python train.py --crop_scale_min=1 --translate=0.06 --color_jitter=0.2 --bottleneck="plain" --downsampling_factor=4 --encoder_mlp_ratio=2 --encoder_head_dim=16 --encoder_parallel_block=false --loss="l1" --decoder_norm="groupnorm" --learning_rate=0.0011 --beta1=0.85 --gradient_centralization=true --batch_size=128 --lr_schedule="step"
Rows from block 1 of the decoder of a small image autoencoder, named by matrix and row number. Rows with one number belong to one channel. Each number is 128 + 24 x the weight over its row's rms, rounded and kept within 0 to 255. All counts start at 0. After the name is the row's rms in percent of the matrix's.
After each channel's rows are labels from the 100 images, of 14976, where the channel reaches its highest value: "peak at" is the part of the image that holds the peak; "top examples" is what is common among them. Only what is clearly more common there than usual is listed. The data: close-ups of made-up surfaces with and without defects. In brackets: how many of the 100.
# convs0: first 3x3 conv (decoder.mid.1.convs.0.weight, 144x144x3x3, standardized in use, each kernel summed), inputs 0-143
# convs1: second 3x3 conv (decoder.mid.1.convs.1.weight, 144x144x3x3, standardized in use, transposed, each kernel summed), outputs 0-143

convs0.94 086 [133 128 107 112 108 120 152 146 126 100  93 123 123 146  75 109  86 134 128 147 110 138 146 134 137 110 123 130 125 122 114 100 209 133  86  84 164 140 114 164 138 137 156 112 136 150 146 136 147 110 135  99 154 141  98  95 149 141 137 183 121 140 145 151 145 109 143 138 153 156 140 101 101 122 117 129 150  78  92 138 145 121 123  91 110 166 116 169 115  97 176 106 117 134 124 114  91 108 156 122 138 114 139 171 146 140  99  80 154 155 129 124 136 113 118 113 118 109 118 146 130 133  88 132 108 123 136  99 161  76  88 127 140 127 139 136 132 160  93 132 128 124 100  58]
convs1.94 100 [ 99 125 132 112 132  76 123  92 175 100 210 105 137  73  87 132 126 154 117 109 113 188 132 145 141 142 165 131 150 125  88  98 128 159 121 109 117 125 112 135 148 104 125 132 135 125 137  79  73 141 125 104 109 142 125 167 163 100 116 132 123 136 138 121 133 148 136 143 101 149 149 154 146 137 161 114 136 173 128  97 129 142 116 114 130 106 111 111 117 122 132 131 139 130 145  73 115 165 111 112 133 116 129 133 112 123 131 116 168 117  93  93 147 116  85 132  98 106 162 130  82 136 101 117 138 125 128 156 112  67 129  98 115 169 104 104 134 121 115 116 123 171 125 114]
peak at: middle right (31); centre (28)
top examples: specks (55); woven cloth (35)

convs0.67 082 [ 87 115 156 106 108 118  70 109  75 163 150 141 160 159 118 135  86 138 116 102 107 114 126 166 120 129 112 137 132 141 114 103 166 127  94 136 115  84 121 157 163 177 138 129 166 122  90 141 152 143 148 107 151 106  84  91  99 110 163 153 139 104 147 108 131 151 104 160 114 140 146  71 100 110  91 113 115  63  83  95 163 122  91 170 136 104 133 117 114 128 156 145 118 145 146 132 111 104 140 122 125 164 123 118 106 126 129  93 138 136 126 137 104 131 146 139 104 150 111 137 126 125 105 136 130 124 140 140 146 151 107  81 139 127  83 122  91 123 144 130 153 110 143 127]
convs1.67 081 [104 136 132 124 137  89 106 123 113 123 153 127 140 113 111  76 113 139 162 140 168  97 133 114  98 138 145  98 132 135 118 111 121 110 160 150 137 152 117 143 105 183 104 107 117  88  68 153 127 155 133  79 111 109 107 119 109 144 106 141 188 127 131 105 105 127 130 128  88  98 176 125 150  74 151 105 139 163 128 112  99 136 146 122 126 135 141 139  77 149 115 168 111  95 109 145 109 135 159 104 128 114 141 128 111 106 168 189 131 139 113 159  89 119 144 133 124 159 100  70 151 163 132 124 140  99 112 148 114  90 114 138 158 103 141 131 133 126 126 103 126 112 154 157]
peak at: centre (36)
top examples: hole (94); brushed metal (36)

convs0.82 150 [121 149 159 116 125 146 122 123 118 129 147 147 153 102 149 121 129 107 148 140 125 148 124 115 132 118 135 150 111 136 146 125 136 108 115 122 113 105 124 131 130 116 133 150 161 151 148 138 110 112 119 113 124 131 141 147 169 158 122 127  91 155  73 160  55 204 204 160 127 140 152 162 145 129 149 155  85 123 167 137 125 164 151 124 171 108 110  98 154 131 117 148 160 163 125 175 159 152  83 146 141 142  75 125 139 151 159 164  88 130 133 155 127 112 107 119 161 114 165  99 124 136 140 161 195 125 142 134 120 106 136 105 146 122 104 129 139 135 121 123 127 134 123 117]
convs1.82 095 [148 113 127 130 123 121 140 160 166 139 111 158 127 138 160 157 148 127 172 124 125 141 131 107 153 129 138 122 127 124 113 131 153 139 156 126 134 182 140 139 140 147 130 145 127 131 131 152 156 109 134 102 126 156 149 126 144 130 115 168 103 173 110 122 122  67 132 122 137 121 145 162 176 117 135 124 117 183 134 177 120 118 118 109 138 159 139 118 154 164 136 136 111 113 119 148 149  94 133 165 163 127 122 132 193 126 135 154 141 122  94 198 147 103 126 130 148 122  96 139 150 183 105 123 129 175 114 101 167 191 162 158 171 114 119 134 118  93 130 122 141 114 138 181]
peak at: bottom right (31)
top examples: tiles (98); specks (33)

convs0.104 091 [168 144 165 153 115 153 161 167 186 128  87  92 142 147 114 136  78 131 100 121 119 134 130 132 148 115  91 110 125 110 110 117 136 138 126  93 107 156 155 164 149 122 105 116 169 121 148 145 118 139 122 153 125 164  71 140 126  86 124 129 123 133 130 119 139  97 143 109 116  78 126 152  80  76 158 107 109 122 102 126 118 114 107 108 134 143 139 137 120  93 171 106 122 148 130 150 138 145 157  83 128  86 157 140 174 151  97  75 102 148 131 101 152 144 144 114 132 108 134 147 179 109 136 135 167 138 140 147 160 133 124 159 152 124 125 144 100 107 148 137 129 141 127  87]
convs1.104 097 [ 96 110 128 136 117 134  94 128 150 117 195 121 117 112 164 129  87 138  74 137 106 173 154 110 133 135 146 141 119 106 116 114 107 151 165 104 132 124 127 116 139 132 128 115 117  93 132 119 103 148 167  87  98  94 127  83 149 104 113 140 172 105 124 109 129 158 130 172  73  92 139 141 114 134 114 114 150 140 107 100 132 117 135 126 159 102 115 121 123 112 132 113 160 182 122 105 110 152 107 110 102  77 115 136 122 111 147  97 134 130  65  68 116 100 129 146 110 141 136 103 157 140 150 161 124 120 109 174 153  85 125 110 104 150 134 119 122  96 124 134 140 156  94 118]
peak at: middle right (39)
top examples: specks (47); woven cloth (42)

convs0.10 097 [109 147 150 140  69 120 135 127  88 133 122 165  94 131  93 153 104 123  97 143 105 100 118 117  58 124 158 115 140 138  81 153 115 132 128 161  82 129 138 110 124 136 125 153 126 147 136 145 116 157 159 116 137 115 118 133 131 136  86 126 144  94 153 155 130 119 114 101 108  96 100 112  87 122 127 137 137  89 125 104 119 139 164 127 121 128 140 104 119 106 119 136 126 143 162 171 126 104 134 137 157 149 155 139 132 143 155 165  97 117 121  93 107 167 120 115 116 140 108 161 141 129 140 138  69 125 119 165 125 101  59 152 154 110 138  96 143 174 123  99 174 156 161  90]
convs1.10 096 [113 124 125 117 118 120  94 125 116 123 128 152 165 103 100  95 109  86 162 161 147 102 153  89 101 113 111 104  78 103 120 165 119 119 110  97 108 146 109 120  82 130 159 166 163 136  74 171 141  87 122 137 116 168 145 135  97 127 118 125 139 151 126 108 122 133 144 120 106 132 122 117  75 114 109 105 144 118 153 149 153 138 130 125 192  98 124 148 130 121 135 114  90 124 141 141 116 113 172 177  98 125 121 166 131 135 131 137 129  94 108 122 114 138 118 115 172 118  94 158 108 125 120 154 111 168 134 110 127 136 135 133 128 115 139 173  79  80 166 137 113 140  76 114]
peak at: bottom right (34)
top examples: circuit traces (100)

convs0.4 112 [116 124 142 120 101 124  95 128 139 104  91 144 134 154  84 152 128 120 140 144 101 114 130 135 123 117  89 142 162 143 131 106 139  91  95 114 116 128 142 153 137 126 107 157 143 102 170 113 121 123 153  93 165  91 126 101 122 138 135 132 156 120 136  94 134 131 131 126 136 128 105  90  57 125 112 126 135  83 110 129 108 147 160 121 107 111  64 167 125 112 127 132 146 137 129 187 148 173 146 133 159 144 122 109 138 126 160 152 122  94 155 107 161 171 114 116 118 139  93 123  98  73 143 113  70 114 104 166  62 132 126  89 119 111 138 129 160 156 144 107 140 121 137 126]
convs1.4 103 [119 109 123 133 126 182 151 107 157  79 120 137 126 162 117  96 109 149 123  93 124  97 115 148 108 149 134 112  91 121 143 118 118 118 112  51 151 105 116 159 112 118 114 157 124 159  62 152 133 102 125 113 152 148 147  89 121 121 117  96 127 148 132 109 154  89 144  95 153 139 135  98 124  97 143 117 157 109 111 121 114 140 111  99 174 114  80 153 131 175 151 114 148 136 125 118 184 137 139 176 135  98 134 125 129 121 144 140 147 119 123 142 126 133 119 102 105 157  85 132  99 143 112  76  83 128 136 109 112 143 171  97 141 109 140 149  86 107 153 127 122  93 129 125]
peak at: bottom right (49)
top examples: circuit traces (100)

convs0.11 096 [122 105 109 130 100 123  92 105 177 163 125 112 116 103 104 137 136 140 179 154 172  97 107 154 153  84 118 109 127 151 125 136 119 117 116 142 157 166 163 152 134 125 135 199 103 106 107 124 124 193 123 111 130 119 118 116  97 142  84 129 112 166 125  74 137 128 117 148  88 108 150 138 152 175 122 117 112 157 109 180 134 124 109 115 132 130 150 100  96 141  76 126 133 133 127 122 117 139  99 148 125 141 113 135 154 110 155 131 129 119 137 135 129 118 118 137 116 159 110 142 127 181 113 142 145 167 122 161 128 179 195 117 142 107 111 142 147 142 126  91 142 142 145 138]
convs1.11 091 [111 134 142 114  81 103  87 125 155 100 149 133 139 166 142  97 117 141 145 119  99 122 130 114  97 121 118 117 122 129 135  99 141 144 123 108 110 150 158 171  96 155 125 102 136 101 113 130 110  71 106 129 118 153  80 143 132 115  92 132 136 107 121  86 143 108 152  92 145 117 153 111  59 114 177 101 118 123 105 152 136 110 118 135 164 146 116 112 120 129 150 135 126 102 126 114 105 163 130 157 124 135 125 109 115 161 143  95 137 108  90 147 103 129 108 135 171 117  82 130 138 171 101 149 130 107 135  87 121 104 165 126 151  93  99 187  84  76 154 141 113 105 117 136]
peak at: bottom right (40)
top examples: circuit traces (97)

convs0.7 082 [102 139 152 140 103 144  90  90 145  89 154 180 127 142 145 116 102 140 107 152  99 113 108 127 106 132 171 107 134 116  76 113 142 106 141 170  96 122  97  94 123 115 109  92 135 104 123  85 121 156 155 131 152  88 131 105 152 138 128 110 136  59 130 112 132 139  88  99 130 127 121 171  99 124 135 183 154 132 122 121 120 152 149 127 119 106 123 138 127 128 118 152 171 148 137 151 104 138 111 152 108 153 128 138 100 149 175 142 128 148 134 124 114 142 102 158 110 162 130 119 105 134 124 116  94 101 112 148  68 147 175 119 118 127 127 190 109 160 143  98 148 119 156 121]
convs1.7 082 [150 133 117 122 105 118 105 139 161 120  78 148 134 105 132  82  98 121 149 109 116 111 120  99 132 118 128 149  83 107 151 109 118 119 111  91 105 112 114 144 133  82 124 126 132  92  94 133 159  97 129 167 144 143 129 158 161 168  84 130 132 119 139  64 149 124 125  90 124 133 146 184 131  71 138 128 146 115  82 119 118 105 159 152 163 122 124 116 109 127 130 150 151 111 113 138 173 184 124 124 103  98 145 158 179 138 122 176 108 119  98 151 126 134 138 119 142 130 117 118 123 121 112 127 128 142 121 113  88 165 185 141 139 102 158 136  95  92 135 125 117  89 109 118]
peak at: bottom right (41)
top examples: circuit traces (91)

convs0.91 095 [139 113 114 139  99 137 118 169 127 103 118 138 146 127  91 108 122 137 181 145 144 163 121 132  71 129 125 105 155 150 149 118 117 116  90 113 123 119 172 174 142 160 150 173 132 172  85 142 169 170 127 127 104 131 138  95 102 148 138  82 117 123 149  78 154 135 144 134  80  77 115 116 129 115 142  97 131 179 109 113 129 110 144 140 152  98 121 144 113 106 175  91 117 133 161 120 108 114 148 125 136 143 141 150 123 162 119 139 114 150  93 111  82 139 105 183 140 127 133 117 151  72 122 130 144 117 137 113 126 128 139 110 128 123 158 124 101  84 123 128 137 145  88 132]
convs1.91 120 [142 139 144 133 187  74 133 113 129 120 174 116  95  94 142 147 101 148 141 139 152 155 141 134  91 162 123 136 155 128 142 124 177 118 141 185  97 143 155 136  98 139  97 161 137 152 111 168 125 146 155 125 127  80 111 130 158 103 127  92 125 119 128  95 102 147  60 172 106  73 126  84 138 107 130 121 149 147  92 154 140 147 109 126 143 112 150 123 139 127 123 125 107 141 136 106 124 148 139 156 108  95 124 130 110 113 155 124 160 144  64 118  77 124  92 145 114 117 152 128 117  77 129 143 117 106 116 144 119  88 117 131 122 126 110 109 154 101 148 126 131 144 123 112]
peak at: bottom right (35); bottom left (29)
top examples: woven cloth (51); carpet (35)

convs0.37 086 [124 144 165 144 127  92 153 131 139 155 128 131 168 150 111 132  90 129 168 135 105 121  85 100 144 138 123 127 105 129  91 111 113 114  94 140  79 168 160 106 118 142 131 194 112  70  88 121 140 113  96 132 139 104 128 112 118 140 114 115 158 189 152 113 138 108 151 138 135 117 156 136 142 110  79 132 127  94 125 131 106  89 152 118 128 110  81 132 163 153 132 143 124 135 183 153 125 107 132 128 153 132 156 158 146 140 165 110 178 115  95 140 152 105 126  99 135 115 100 121 125 149 143  91 132 138 107 133 122  82 149 146  82 119 161 152  87 111 114 135 115 146 133 146]
convs1.37 102 [103 114 119 128 129 152 151 121 116 192 124 101 104 161 140 163 125 152 131 138  91 145 117 149 158 149 101 159 135 130 141  94  76 123 113 129 121 115 157 181 110 100 140 141 132 127 144 118 127 129 127 137 146 127  93 139 122 103 124 126 120 102 143 137  98 108 141 130 172 166 128 156 128 137 123 142 125 122 119  90 125 152 110 146 138 118 122 114 160  93 131 161 176 183  94  97  94  99 115 120 112 153 102 120 160 107 119 123 118 126 130 113 100  93 148 100 122 159 122 131 155 117 137 174 101 159 138 186  67 137 137 117 114 134 106  99  69 103 114 124 146 157 175  80]
peak at: middle right (33)
top examples: woven cloth (60)